{"model": "autoregressive pixel model", "dataset": "simulated grey scan slices of phantoms with and without marks", "train_examples": 122500, "image_size": 16, "horizontal_flip": false, "levels_per_channel": 16, "vocab_size": 17, "arch": "transformer_decoder", "width": 256, "layers": 6, "norm": "rmsnorm", "norm_position": "pre", "hidden_act": "geglu", "mlp_ratio": 2, "head_dim": 64, "fused_qkv": true, "bias": "none", "qk_norm": false, "parallel_block": false, "inner_norm": false, "drop_path": 0.05, "positions": "learned", "tie_word_embeddings": false, "init": "kaiming_normal", "residual_init": "none", "optimizer": "soap", "beta2": 0.95, "learning_rate": 0.0017, "beta1": 0.95, "shampoo_beta": 0.95, "eps": 1e-08, "precondition_frequency": 20, "max_precond_dim": 512, "one_sided": false, "adamw_lr_other_params": 0.0009, "max_grad_norm": 3.0, "max_steps": 15700, "batch_size": 256, "epochs": 32.8, "lr_schedule": "wsd", "decay_fraction": 0.3, "final_lr_fraction": 0, "warmup_steps": 780, "weight_decay": 0.05, "adamw_weight_decay_other_params": 0.05}
Rows from block 2, named by matrix and row number. Rows with one number belong to one attention dimension. Each number is 500 + 50 x the weight over the matrix's rms, rounded and kept within 0 to 999. All counts start at 0. Numbers have three digits each.
# q: attention query, key and value (stacked) (model.blocks.2.attn.qkv.weight, 768x256, the q third), inputs 0-127
# k: attention query, key and value (stacked) (model.blocks.2.attn.qkv.weight, 768x256, the k third), inputs 0-127
q.111:470492412550506464561476519458458474523478595475513449575499461540569431515499467589569602446508589485443441517557535472528471457530451538517486537493512488487518577426485519507499444504541513487474441466462520521539553519499479448493519396552558447432545573454548555467557517554438574483523528444534566546491505490439491508494548505487513524499545538455534513538541446558406514453479
q.112:611595535532641482504464479477472583491561579502450474557455448490470467542533472456527404488499532495454521549529460386474602523497439474456558437549495528496508520556429483480469525520512532399446442484532424533542502525568421410395563573429599466547439481488481535530529520436513526593492543502503541511501508440550616394500421547512485562534476385503474403511514395463410441408473
q.113:494505491501586492489525432427497645536446599483444567479409475435464503486437523595441559484506537568479476485498524512543471370521457428503527438457569446406475518562551574519532480551620489582379531506519587499537398533542548478461514510485521527473506479517496571527571423530514412493521511398446533522546573533466531448616490474512542477499485517429566477418466462506531500495431
q.114:537634491493470461446544516509449532503475559546429509514520507480573559484499460432520473548522507485469493491532619495375528454458518491462614400513567537481554506516480488439494499473433535505547446519588524551439437569497549479466514521494390496535567542491631370529506531503485567502441490493465520473391506450529505496413444477484486487477566599467584550487424532513511421457532
q.115:492524532528502565449528574556474544533419428419541540505537505393497520405581563512477528600543574490475455480483533543518468524423462429505503464538436458417448513381475463500507518603380600503550516581358515488523541508530516558550537613637540428592495560479504510480566490458461546545601464483417447551454493561588515492468587438491523474527437455437541461482499498528592462482520
q.116:543488470512387430504476446496498466463552403432472541528561492404417597519477484509510535449562573468470392436516553472557460538422536549487493483463464578524550547472473484486532470464516405545524468509527538419503494538534428486475537520524455463541513464488608423561475516478491463558544568527626500454570558525443531605484422497364551565576432496490528459532500438551424508526596
q.117:437544552452524501542424518522451534505482382522513476496565536487511472546471393452530487526567525525398495474597528429473590442501492530572554481506479412484449529492530603602518506535567478485494562518438506383439497419548504474475540464507553535544463503496532469495618486427422589498533493472555481451401542481486534579481591440554448408513533376595503549430571502457538499540476
q.118:563525465540543475567473478513549506451434577452505464551425585587516524556471513550531519443409517550499622470540540502503495446539464526594510576485464524482528541511499539476518543443568466486428447481504460485533458500503479514489493471442402569431561585455453522582512580422511388565533463378497522515519454388500472483524522502441455453444587453553467359514457547516443462480372
q.119:527490448484546543458452537520559539533462415375586470456499491463490558515535501552450563456453612568485506491475474532473486462508484506478404484548572521496598473559535522449481433477491403488479436406559486592517541509480411490425540454522469416594558501520527440452519548559479498572472515475564424446520548465500479423388575475511564553542520588474430453523474553464401493510568
q.120:451560540586425500520508478470545554516506528447434496542563449450460513376504440476473541451488507491429589434448527563481497474474493527469408523494522510484422592457553436481514545468451512447445578538497610498581521643541569495522561472447541470640497451532557510570422501597522538482467481544514505528483506567602472515482542473518561500542499483549523491569535556563457457563481
q.121:525482469496515521532515439568472538392523489515588524474498447537479439488485545521514515489548546498498535482520564596531604472526559543444488477442465482495496500451555481500374485502449510515450462445505531528430459516541452438524504562549564509583539481515514539515569493533561510583405466464486433480499561507488487521465492589533399493461470510508480531503557604580476555642565
q.122:506450468625463464487526514500519627476417465505501448500473504473468457516540437558501538394598502578605550547492570524470488498601486523490552562519547471462517459508548454517504537478544528562529491428497454571587521286579540547476457375486529394507439545551444505477474462432449470528523496527409483539463515475514496467474546493503530482414415450422527490498550481547511484433539
q.123:599394572535417518436431532506488545551511454589523361455442490487540436510515431507533506461524553493421453389496526534502478447556521611489524467550530535518420467480520464539428481468477596431585546474449478531487512438473552541428446492551438459482526498437521401546490512519494516509651501508531563463507477441546445514498421610412567572475435542432581488535495463530457549454488
q.201:494502437515503582543483393406532487524457517519581510484528464464485480544404525506536468483641447500552455551542506581442526391609494502456485520508417538526492461505485513471530526529552468466483443519516508584397537448529510526514475448539468447528476522534533499543469493490512478453542509410433563436436553453589495458472533661549512477517508594506420476588594554484516475471531
q.202:512539505394536560536568456450435536500506473515417575531416500448527510444475432501477526491482425535401565481582471538481494505473526473492451505471479512480436515543581504513615505470495478396585520461486533475636385535491378416510458416530483480550519528474505525523449533575471405518509509549497491507498502507591567503527447455540507590578515467551493520543608476572488537486509
q.203:553433528517472526480482513458456469589488551593518433472484422526338509523539488521590518506448567436444504489602525537445475526501512494558562485556547482605532454568439477482539515528466424393528531607535462458525558526475434495435561527490510495418516547534457488425579521494485484529573582526514542462510620565494465556558513503465503517470563474455505549456498462471423514530481
q.204:489472411505503488470576436638397469490565503501396524493492511585457460502510462475472495511445412451520426498453527517474474548433542529511520481504427462514478490512541510537538564479531538515487455578538516464521437484476482502456511497530422509599567456544476486520540482467549486549506484406403464480471478563471450528439524504466528513451481574540539413583608558481529558399511
q.205:534502440517595471516508431532452536529570480540545475470566462515468518508510500526469490502492561507570507504487467411438565552564481552456504506519499541532407439643441525578477571422518545530594507553462519422606581534503541430467448541500477524467458549500460549509491544458509396497511577540491496380505476442572584478459483534558579471487546484483516549489540497428580444518450
q.206:519489525440506524494498559580545481484456543541388520481461492455493501448525500538433487572489526441522431509561483534539462542480379564558523444461540485522519481400565438431507549511483505406500426493580553481461505465627527464489467536493428507511491529491510501548445507515391447510494490466428400498499496519579506500462497527448511400525586546385518412491483465472431488454344
q.207:439492490479475547514522518523444435392556547509543510538451469457489469472551498465491526588494564483480617483511590479536525498488520540470537486355476496473461541497515571493492601525510528412418487475525493551475472497504549501422498580460429530521499488518553544520518492552542498460569490500499619444577483569482520525490405463545424532532414460531574559499517504487429413505512
q.208:555466451550528524559523457537455542384470551504465458518486481496416553486423563471529630513516534499488499572612498509541474496514568513560574509492495492417455577485529476486415523618501526503515512537430512498400543456555514487504520550422531461475506407546531593541446478525510436434455537468492520458472456315523496503478496454572529491500504489519535536474590442461488491610538
q.209:546510499548513449509636469508514500402412517416566555441556495477499463430453465448556460528461453516495494534594490518451514567530538525537495497515504589514650542420469508460476562411484548466480498475440547446417528580539549482465385409474599579501505460487479457504534507470514522528478448400541501465478530510573508525534461484588538438484528583559538475505488547463546524458467
q.210:487371434365538542394559619494458384645416410378461436494594485447526485535441530509520523530519398570451486460492521522478489526566475511467542501512491530486530452533524432590393429451424478542415458501540455511529538494479506424468392564520485514574543543506509514412507475497471483560509551468495477396581476421511526495570487575453562456464474517504470530465522512575560563521507
q.211:359526497517544490547521431468495471498505442567522410578452466478480511533487467540411518540469557568551573528549467510496456458457429543536388456564496495448512450580576404564516403563613501598472572493454497442509511459381547450519457394491488482535452479434536448471585535512425505513464579468595434525499512459417519525502513502451434515514508458531515465562542507464472446391472
q.212:519519480531489581491453521619504594519480614466473380505521489607475580495443486488461487601594457547495607370502583493487501554509528452464506536534544467581432476425415536559445563478487458529461458492511514543480528518411539465504545513513566498451429530482532462497492480454518489558456463512433482490368542493619530506471474477488492569517479460434535608545509564486438497545517
q.213:437512536395472574509510473540514555514573540464565571542442444577482489519526516570510591497461435511554543503464480528499560527505503418459515507516616534470495420443370430533501463465507496461523552565617444468518450494423551505454457384530569538534505521500462494464499499538498498536519584452443518556514429530627483477538515493413506448567505441521525557437503451437477466605473
q.214:546592426572404535530496539518419546445386509504563431488485611545578467464538481507482512531455478528522590478538550422435512526517437445547584546561445465516420469497522446583376424501433457465455443568554481517516481535368425499495480523484382417547479478496453583553508420621524534441478504548520538583533546506471522503500444495484472473443398560515484552467520506389482455489563
q.215:484547557521479566443573502442460376580541557401441502452462542503535453431518475371447456489510453591524396591481452492574453506420511564595575477582438451463464489491479588502440493486504577417494479533413527480506520550527450424519510514496529585436519516511529459510476522555588496549469536396630531528433496509470485447490481554457502500522490441495517399605467490597492495483556
q.216:556549458569507514439428523520451448519489444394504574530471448454405419543461500521479512461481513555474378530541466442557379494488529416514480550502431490488488581465498539416517498463524420534551540518465443579478395452513468471476526490424477469397469576465553525501508512476493473526432473525577378468430480457454593563578478513540547573493508464548475511382539453525449474485590
q.217:487441503554509397508446496420452520559429539555501532441484461434426465485519529543477403494559447510496484515485506527544518471471485550525548500473494508518504551527505499590496512438489505517502500495550501508431447491492537453558502524513405590521519444466629491539512439462433535471428485553428544567459447371485503598516445535550433471481521577497481483453417447414539478472581
q.218:486442472490509532420485497429499582456476451538612575558507406487534522388498411571543522453401464547469469450552545524471580577509546514490450523392539446493574467500489541490537444520523588432512467416563568542523559460482571498490526626483497460471512476568569427534541444510539529435531523492470507464569525543481493494535427444491493510430488452531485506442494499493421543524550
q.219:443492489486440420389452441563384383441535480518411514531450505455505498463513518561597484493486519508465464464504418381527518440551492473516508510496497485536567479457468511484528526496608565517484462544553557470532535433472512452505581511512497463567509449507459441502439573555582523549510571499521542463490514476488523456579534512591489507490453451499464505508423504464496535594500
q.220:502522534466467452445559535461582566532565474482429418491579433531544379400480508538524434503407503591502508464558536599549495495486551476560446554505488412473474518411469466559451517364573489510522425419481486435508570451521424494481496528467507544468493408437512442488502503456514443450464410547565478442460504447474498512543453533499423461482548512514487484490559504504446522554513
q.221:562445488496550488516439408450526442548560545461511542566494472490519492543478609549470438486487453521469513513517506496580425510532459505441546466559577535498501570512534467497535480481577600568596466517440557558494596528560494375527586382459558523554505489521493602539495531509478492473505519563464593468513503512387449498524477521501517411545430554478453437427550545447432446536549
q.222:574493405405497494524511547442405505494492497548379573554491520459538530530448449527559502510480518519528448391502473503463471389543522475524456379427546493578507538458487474398488492498416502549502452532515533461507577434554513506569456449537580468453544531503502483497507555570583506549519557519504436471512497493552539440457424502421464488568507523491485535578476518548463445556455
q.223:548424475510494563466422423449465510552537510438523447492507422462431538458578533450422545520493382558486510503555420453539595517495491536452480429559524560549522607598502380469465442645557454488426509522502571404502534591478454563474481541418478549469523454445592517517542355475486507428450510482383513491506529551523492485544499490468484554453506400459364449504440502493454564518462
q.224:479516458460496427400355541555522533465466367514442489480519439486462478564472457411466483598443515530467410468523503422511479391502485488510550560537517536437545537528477505430419462469521456560521466546499468463475496433480469438561527513505532491554522518569559424520527501537517522469611428465494535501510474558521537483522458547492575477543511505382499517627453429438479494501463
q.225:462558488545435470437542497486385492530526395525441494468475473467474474500490578571575514477576462533382435513471476514465602571482446513552498456480462516413454521487592501546463444466470425486493511539520501568459532566482479605530439491469667448452517517455533467412500476433549449492557541531500453526439391481545470498279473516440463522500512542469472603524517539464590483505528
q.226:479516564535570564499422461445379504586456502430478554502448445489484545470485461525560487412532490535514572573515563499526523511465531451576412480472457512458534437426579392585504506472541451478549550545477521508430508486524503593445465569499464526488428514546508522471556502562512501559497487483530488448451410536513507550566447531505560385592541568416553531537617439502507422513415
q.227:543525466466502494600563470479459537534442444491524511495514520537469494569472536460454483473469451442500460505492384495509431585456523495486529544487513494430555559515513452641523501480563482476471459370575495498568467554404489553465455572412620452485442624554481478562484531515521485488521491454503527529487396474614490515516568506556506449470563555559536475449507559461589540490481
q.228:520510541615556511472563527480469540496428484477544558455470505483480528539457472466514536502467515507516522480417526570452457449470508457438363499490621474443539438553507513455416428494563489441504527515574541476556536548558405579516575468507506394413515436485399434449525550486521493457465528556545579500570456483552535458542537428507487531552457560466478476451549576473449471497492
q.229:477467501526468594452456512589452514481521572485433495418619521594482491519461588492471523571465560567502479541389467554561512445497589484476496551461483449613504515547511408442538449570495519486561419473533479498473525547535431491414549548578513541470507521497442583500504486568503531438593488557632474563524525521539460522401535490593566568507458415500482530496522547466470452462439
q.230:494489526505528567492449486507493532545434411615423475507563562503469432498516520535501455611465375539448480490435455496490481604423486571502563533435556446519515499454544460464537555511480483519549515463400469522530504494457500525559490487533537463495545441442434469469460502483527420427441551503497477492463523502519561460381522480500555512492473470526453379549588535507465472509547
q.231:434403518531515493453512574619439553557476651466515519476474590517510479505489569467564409550475522493491463619506516489417452459517436521550563513480467530556555504474445499457529432498450499591445475551551455540463530522434469582506457597503516467545473563525449437508431551418540598461481561437450599583522461585490495527505588466528460406515458451480525442542512538565453497474596
q.232:473540594516542555514355564474427443486471469517512456485541485579436513414460462609424463546460528532513536517493476538520532390555492540482455450465476480541601517467513474503527501453511395541581435554470500506472413443475550462561403560440500461495421484457457558483482478525565539558479535494523611535489594460580495488523506552470455615503509455492531516433464484468570513468442
q.233:501541467548582521508441544527513531533492577591410512461528485508513616466521460437519509501504469444575465505622440535544496454497471482507547565441424475518474446444445527531589477337438503455449495509483572540501549513421487563472519541565505545593484510497419489521597555526397575553557561538535587464464461594510576482481528453481537510549484551484489464513580450600503401484542
q.234:529464422407497580539485540570457522581574449532540511386593503425538504539522439529566492516521512575490496426568506603594553538539505547516457453526496455476493534434503517520427407526537460499501507401470541516484473549486534530576552474479490456503484446529428549538492449552529503462497456489399501541519498518555534450470586532527537486512412441474470450478545486520463585494535
q.235:465417531498544527501539483471462513508438538512518460342500480576469518488515391499552476503529479462481447587422531510538513491443412561539549514538468494456489586520491455439419537494407531456494499511547593521477496520483465456519478515505539429516533478528664546465510559515486506529554456534572435512512476528478562412483541421472577464439518479505558464539480534490486463587495
q.236:519535476453567462386448487557545497539526511382512477405547485497436466452528519605507496550503397474482495587489526517501435621540443458487610559543461465517488551539509500456638472472521500474449460407410474476476493528437442541522520433544433576476520538500487537461403488507546509473557513522534490528573505517600497443571517491516437508573546466530573508577501477543472576562499
q.237:495570466540544517496532629545450497543421457614570451492520493506493561488474526607424466452580374533632440552515425552440476454426529496380586574435567553427515515523532498449551460554541521545561516453504460495502482477562500541491518483483513530478442518470529582466521487594511601464373503587523413445471534431482551470448427462435533485416453531415479468504492505504536568523556
q.238:519487636495559535552480540488425459486401493526561534592512540510505504557422455508409533521469423508458481528441405579464560490524519515450430582440444489460494462506592404543574519545473518475490496555472431489464445527592484403515527478437421504487498467538489438464463483529521540492503509448489545487430430522513479498441506460554490523434460468562543472452511467481611465514569
k.111:564532526575525525471511475552474566516533461502510485469517488564503494615447472473521523554521478550505510529587480577562589477564552466566479467499503499609530449448526433442502521484607525497590547587487480555471473491502438484461540582531553473512464397507489505478410493468539408480503583531520523482458563481556537549509425527523506514515419465530581431445537573511524530463499
k.112:466474456455454521476507568541519516425516516421596498530494516396486496476533467561449493421523502484465414461494626539521518491505494518519557502509562556478464475496546453570513465512413415600482504602474607483441470521446487539463474480512525501510497449450555571473510554461512389501420526410577522456499473564486447537540438524467557518455562499494533597448465532507468456488591
k.113:450493491556555483496495518505524534398533452439416526568519526471503485545430546522514564504541525495522500558555499518531496507574402570645543501475489583504534507603391469552504548464397519478485518507525392437448557491449484530463441565529549505519494502472577494490455491477453494490498466576527491510476518474435547596537550474545565474504591498568510572481512509549516574577576
k.114:503418511422506494552451450467481552470503638574570527541454477448511540595551534534476455553373419493511442456485487502536429496542472487477458527499486587576549433434507573507477515526469539498535553433497455544546509546422439477458597510600489520483550432549493508517589486516610539562520489492404573531505527438449580439448533416516535560548430492493461534493419510442533459496488
k.115:519582527489452437469421547494583548590563559500368367487446547506510510510421541477497480505482465456544567529526559491525473593412581435474571499549505487597525448505452552532565474443464439500508521540538525479503509495459520513552487471499486475552462531503475549528470576502494385555537483558390506575533494599460476576521484426543402435505541543447516538553492442564493503511429
k.116:386444533430528439419480493503579561539523412585524468570473606558552511498537511382482408449510518498420487579538490507437502522528547437585549448478417543529452578492508537527520525532479583486462522500449470549452481522514556444423477493486498559562563599449472486459517446401450531492558452439484387507502470480417536474493491528490468512426543380464521554569492578471451503476499
k.117:540455416494473469517439479551483464529436482559416515513508521505474509486541455479441476495583466475570461532553398441444482447573503536469538579546548539539521440436539496543534495482484498481536510552498452473501475467398489483539533551423494448502537445478421420513429539491606415439477428436539512444503532511508524459525426536473515439469528462492577406524461462444507470524510
k.118:510453428534498555428545412448568476509522422548465433500571379509512530539428496507548550472558567462529409549507474463462498502497468430415514478505511512554543482541495464444471468568513514560594503443458549550476419488386490512543568467499446507421437478535459473462506449512548521506512492513496475449491504513518393580551588499489582527469539517497487502558518532405572465463560
k.119:397623489425579570524491493480458454564516599444444534498469507586511499487481473506543489517544440537544479410530557511549517505510493519605483534492479498530580499517441552529544550474533450443578519528551531443543479552555554436568398522523503490459494432532411477437508486481540585599459448572548358481532479434482577501544567499426516450516454508468608575558476559436524466423464
k.120:467494568470506434510409507558469484430446541567528446525589426485513543489512539509439490578482510522549551449443458525479574479429498444522459481625526375438504437633491538525567613451564588502454560560430488454563532470485489528459471459523449511478471551516497466505543517435453456518473520434512506555460594512501471483574472461498351490471534470551516553438503494526535498501579
k.121:479577542498561543535448466495543521497520589565505533457556603504470440465501505447470503488459466498472542500602478500502578462530452474528618578546492464448434531473486521472435446511542419505514481578473459407581525447472459521428529477519553516502526469511438545503463501507534564467563505503445539575474581507496573454445676468482517504451577475474450449476471642476459414410452
k.122:479568425511575513489493491548451549479508462514565533532487556544540524587518561547518536462372564444459486472512544437490492586488524455436526498475510543479574493536445489503521460495469482501576559597492386570389496620542431402507522617429490443553518429504576447511491477569503530542483457569548490463511512489483538566553547586547418531450420441520492506596472446499553504576454
k.123:513498396570583519525431500595555439534567552529484417458564511518534498430492509521493519484528457482517482551510462499540555454477545437492631416478549486469549470516493519462515496460496514601553545546423478496477615501475535345486468498572448512519445511550499326517450570456470534486490512581453469582405485504515522540465668485520569549512468523468507489496486474487491429511486
k.201:599466480497466460575554500482457458621471417486562450432483492441456506529553577462477542498488460528481504507572522596493503461537484540415491523492426529555548510554491451535462364441489558478490456546536466532471518459552396457516474522461541458520573418497515544463513498401438485503466519546524500468511452460501515603454420486458502577534489437521471450469483471390486491461521
k.202:478588462489533496535471600568563478477505550471519477422426502579518492570416440496494442479476527554541457492466495533535491500442566506450473521526501459504508459470497575514514557470414544462441523550572568450478491465434476453448559496538548457471557478459426517542597441447526601473447471521528580448523555446415463560583534447486553497523458494509574500414522500508473473514539
k.203:443446477557481541517546596477500460546401550496539478522516529403485569526467492495501562441498503517532553465512497466479519559425582534442609574490575550450391429495460626472593536461501410580498443530538558467543520545417531451401591513484477541483430453448524507509492579470550461529573553445493516525481392463549481601515541446503418561453510459588576449440555497480497495493585
k.204:550530405509516470473506471456541475437537493546440455478514494522559455400508480581528449481545546490478449566553485406433587463500509518511477474466557407429507483474621553490440554569497519499466565433548484592403516462401571488405506558493531453472472578557453461516500480489402538521544458462509504567435545402524468606514537539500531426482452488512517480490484552503563478517458
k.205:456495423506546512400524457494447521517494432373527496483484496488481446569582501493496499474478507555499441496483507557453471424567494504532479431404546483519491557504583421409540526523529397512547552558490420516520460481512386520556511431581415521490562463479500618412547508436412575516512503534480510480521433510439440520464486562550426503571530466455514474433440603522532554525518
k.206:494511534489550485487447494588476482447536436497455434487488467440487467526532546445533508424494472614481524507442502502555482524533515527482390508490504448498437572541476536565479482525415513576461475507416506450482503452494518481456514564478400489580441568441459543464487447533506453500485624463508596552479471540506478449541544508547456560534502448493494467552452524503450442532469
k.207:481546471393509490422474487468500583455462545571490454519447526455507500555510555503445444444486515531427461544433574571465546499556513465503513537506575497542560503609466448569508509538386503518523527485436567505463555467433604482532581473573547487487488520518486535501527494448529466560445522545503493509446464527585527416542545482402453463480461524449553544381465554446535460583463
k.208:467421518453478469565474561519567585521549471538527457541477568518499498500532483476469550527485542489417505509535424655521552492465443535482406479551486474468543565554616477487526526448393470556529476555486454482533433462513523492499509429527480565499511515484401505524430524474560505607518419544556465522468542512493582479470434545400606479516490495501405517478376465461530503497446
k.209:470512522462527510418543508493514539508448445579467448449571596551357520532509487486535511428508474505513450564545391525407447459476504488556426494557470456488537493448564572464461508510509524516473567516570502562477454504447494520490481653544522509437482517411506453426468492549526389433416519485547480501558550482445462598555585549483348541575592501529510627517544465491613450506542
k.210:453485509525521476443465450534520441463547540522443588514513427530486579528505501493421499476528512472417443537405488514540552481529473492558466566433547473514442521475529506408454507468512551425512571456496515457501398471454425423424492466530493551411480517474533514555614571439544517455431472567563436415464578507549397465454548428563541503486545475418466501510524417481501435506543
k.211:618522519523559489473561484524534484492496403516456473459407546490409543535505474499443485482523525506430495493460462497508527430477419511434519484468472518505552452544496511484459432549531488451522450570539463560550607380531508467518495570636406534521532568510435490562449438418611524444466482476528564483478320484537484473502524438568528463512536483523499583432545552561498458542490
k.212:531434421597508494474537541493406529501551465477448553505541470408465503565640504504445607472495444490476516490448517443532437558433463455507419514545543394522524465496528579443494456457509472467517513502554554503465508445605406541581432420492530600434497594486405416524480557408511404505442497446494561528501515495516583521493507487479508520530448543487576489526464507531559511469509
k.213:577497536459546566457406504509469409429490516487469509561560571424479541445535493483443486557575582467462530527502487495498585466513526469552486446465576425529493496485530545423494523499457449439534551495457570514566500425471500542555546548520482518458553435410494471505480430493381428389498559473434548482510618495500445515536475470500532474511495477600422474570489457457398589576585
k.214:568554454372542473479502495518501464600553494491472514546504517470486519583474498438455613489435455564470612437524553344567487423406493494433457506445481459387640517481440498552561563474467472457560516400544548490513501547481495474479446425410538527405576577440431449621505526473561510506601538482520464559513417607525465478559502471446562553528542480443446616557449492554552486447565
k.215:502501527464441398568437514487520414485389493444503447445488530493489494506501493550631534522494645494423482491504411502474481540517455524580489521553503405464551465450445602476467476493463535503473482526416496535551456478544554565431501504415612493501511560570598527531551476406505503539530515553430455461486578498536403473549502480438444491418474479505550516365462510494483495404443
k.216:453593500471574546567519480600563461535602457540607534473429448564447499601456459449490442532441571482570557490552480527497540444388500519421399563530501549541583565540475544366513431497613482546493478543501455566539485538476466477509462477486544433566521458467574486491443472484552459441422458465461429479514553587557528457538424573548468496448528561525626475455529539529495520401512
k.217:466575445452453438591534490409488444444497438441602416474509479537571522531540590526480449470541515504533484542368527518453564450540421519470427581504423454536540506475450473435571538468492529529391499489448533585504481526552587488496420569575429424549464551452413548557482574511476577484489437456449508508511564503501520480476539511559513532479488488500413475542609560531503546552464
k.218:399507464477558555519407500498454549549427516544519520476516537553474580437585560522568449436453532602464516588420500433514471410425441524474505593559471562523507433505535549473550522466558502549546576503392353433483568534517519508539523470501449491488467451442450463528459563494543473490554475499581435500446489488457465534517475480550544438479503467505462441462463475591478495539570
k.219:517551526587614543476479516459431502473464468529519436461462546447554500524488431489483413501426525506510462511471538548517572515461463494411442437494479478515477419515522472534457503538553437498595564503534509543511480466452479401385475523449479495416483344486493477542491434428519488492498440554457501489575482409413571502423511488459537540431535471552400568487483525562525440506561
k.220:597433432430526468511424475462484523477444520474523450508541541548493503587474486577467477479519512514531462470564506581589486579457536491487351461517522527435520509550498523533595518530560538527447551533532512475534480455438493537548485563526586515493459538565407447444516589519477487458558493528459488563515452449459598463517570519499577450529507582435474460610519465502510544415554
k.221:504507509527430574538446544464440526481481541491417565569449520481496476532539435530478463455481490503530546523487488502464524437580505637607483484424544501410568526368469530537452484476504545617533585472434510555495408436485478497488497472544449449546479438524421480442465536452494458500550445492599553442513465497471505424413514509576459424409506589502523477422463435539620566531506
k.222:489470512525557505544530505499539505415482542465494378565498558586558537429536522514535416476475431470441438565506471521493563536530600519534523540473523475508519497518557423490532520441581513530446556383503524450516472511497444412394484466486512496505514513452521462494461436456504534483523555532478457486509531491332400469560563472547524543486466446459482448512492487549513587382460
k.223:491444513488374544590508516606473536530466453584530465547484504523505497384507543534441569445535454373512477460448654535516462429524511437588466507480398420397501440401471561551536547493481490433534511507467545586507458415474467488539454417441567443515560535569531533508518495587503479579427534503530520478543502593466587533475478529569390562536452525573521473491542490530571462557548
k.224:478524486574540438528534527572509514503453501421424511537507504520487637623589491504554490445523641530475586460543495465462453581549378483544552508467443518464431513511525471399523481553435561551563455428507472493503588509495431546505509506469498436528474559540435510519419526607379531578605468457441494400484523566437584571393542503550501568493474528522522547503496520370514476447475
k.225:571482534503514474641520423533513469571510515480431491407544466549486451494446489532489569501497508513523532516515435652465466454516428509520523524527519436539580534448478483474526499622584468482399458459578493411538484532551597463468472581551437482457549531542469494547620497486599549566497459568440578408481553491448518635570492438555495571475488538446494491459523494517469490500590
k.226:458431533522372456513549499478536611469522557440409556607506440454563428599515441589419476614463459562436491474527463543501464516506468503494491489509511543494539479500432457528508478435453507521484466411497531493469506515469451594485462514434560484526552543493460471491393585422608505587466530513474527567504564485442534604431559569547468580528582470454493486487452485518433533498524
k.227:418530442592532585491496483561476356532592545572492530478493529463578445374532500489424481453520445528544530553576542568524524450554529501625580441552405474575495462549450505547488430567540539594422477511462458623528517516509473455471543505549514497568396449487470436451531560459475468423500503539461580412500552496485554534541482561487467507455547517456550444524501555443458524471564
k.228:492495483493601472515405494543526561507568519484513508489513567454509477513560468549531575536446510489506455492513524462534549625479561506539549505522485490466446514609447594495528518539519493498560456543614528546524499454475466460453428357520478502594556456513538619530496488479462447556501512464521583631426552551551489542495543558497548525517525468480494477625471489474507437514413
k.229:498476515590506470525534572533611565467449428546490522457562427458609447518485489449465505539526482446512408507529540547646518461431514520547526471463534499465588513569553521444536358426483434533518588491495413468513475474542548568567443439430540582472431551444539503576436489529476466516518486439473359425561581576528506628476488462510451469569557419534427477462527440483449485542503
k.230:494486472575451507476432451479477530544545373488550595597461462544523419428546505585474521469496492405546493466457491435533502388481473592543588474474471471426482503552497528455560455544500600558511482446547494560535559499526468526538407562452560457495463561529549442576515526487588476532427425512505557539467467476438491537549474400422500486538498501539436551459458599455496448608492
k.231:519522473432495476484494496449495498457546484472498464496494486517552501484431475575543464511458538444434489384521613442514479451461442548540415470546421497511503404463386497544510524481497451462531431449539539536438494554626497411456501430468514557501528623453501535523486475498479369492531484475531525475566553452468532557474515420473538504454438494467466443514522467432461545537488
k.232:550497486469531494533544547484501576513504532453638489582444455433499412484517512476520522566530446498438508438516513536539375479458522528450493451412542497533475406567509463498531465545441457508403549490548528495482478547523483506535551484390513460555495524567472504595544499484461586520452447517462494471622420558489526491502531445522361578516487524524468616557462511442499487549556
k.233:488554436545473502571579447502505547484502538450516562523530478586465469444568529492538449533405521531462381582439526415476447554497463436446416452474483447494509415515536509488528404513403481526562537450461548402451524504516511500461489497539499576563525565502550496499519544468563459494501500421498485438558476428587491517448479594527440540453470457496472664498538442531484543447445
k.234:525485513484497504524535594538483509443523532507389480422496577428480600435590534495542410500460432486505488366500508506455460455450495499544462454494515464491565410614494533469463528469502531522550494505538530431580529507558473498544519452492515378497448527412498582518569537484517569616471435493542452506539566499396499443493536532513595478555541547461451483476433480560469462488508
k.235:535438491453470427547483471495429539452419584511431524533481539489485564547496549492538566430490437487528412434539420500517468575543453485530447581515564540569477475449382513453501452466473568533546515598406448522464494542533509492421429440482401486398411501500543551443480373535498542509516489545471477458468450417494520541553497545521570480595414535488395500569549516512405408462498
k.236:471456555571368530541451502500522484461452494492481491464566407512524414534553449418512508425474521428488550489472583425469553418497545395462426514584502570471496541480490502591477554565447514488483612468499524494530494465488417457574533441472617512400544534437530544530369517423485554477501522446497534550434427490522537448481517498541523569483487551442521498374586587549509594448504
k.237:560544571650529526504525513487589510554456499471436634539423490526588463560537481561533510500496498595435441486458501472556490436492465564558519463557467537532354433352460531522483456542451492445447445494521521456468452533574577491517498443476465526482560570477519496467436438564454494548502390553544407517508401506559568459547407569515538482560426472538540473476493518521539463540433
k.238:488492477482497450479556490572591507491591455512508538476498577486541497398459428572519371481429582569462582504521503528491475502500428568588623510537511545583520569486549520472435375529418422497478476477553505519457555539505526560521509411462429547461503506396529511542646571483552476531462529455485538549467476532552500465553543597409476522544464560518543532476457488469455474485451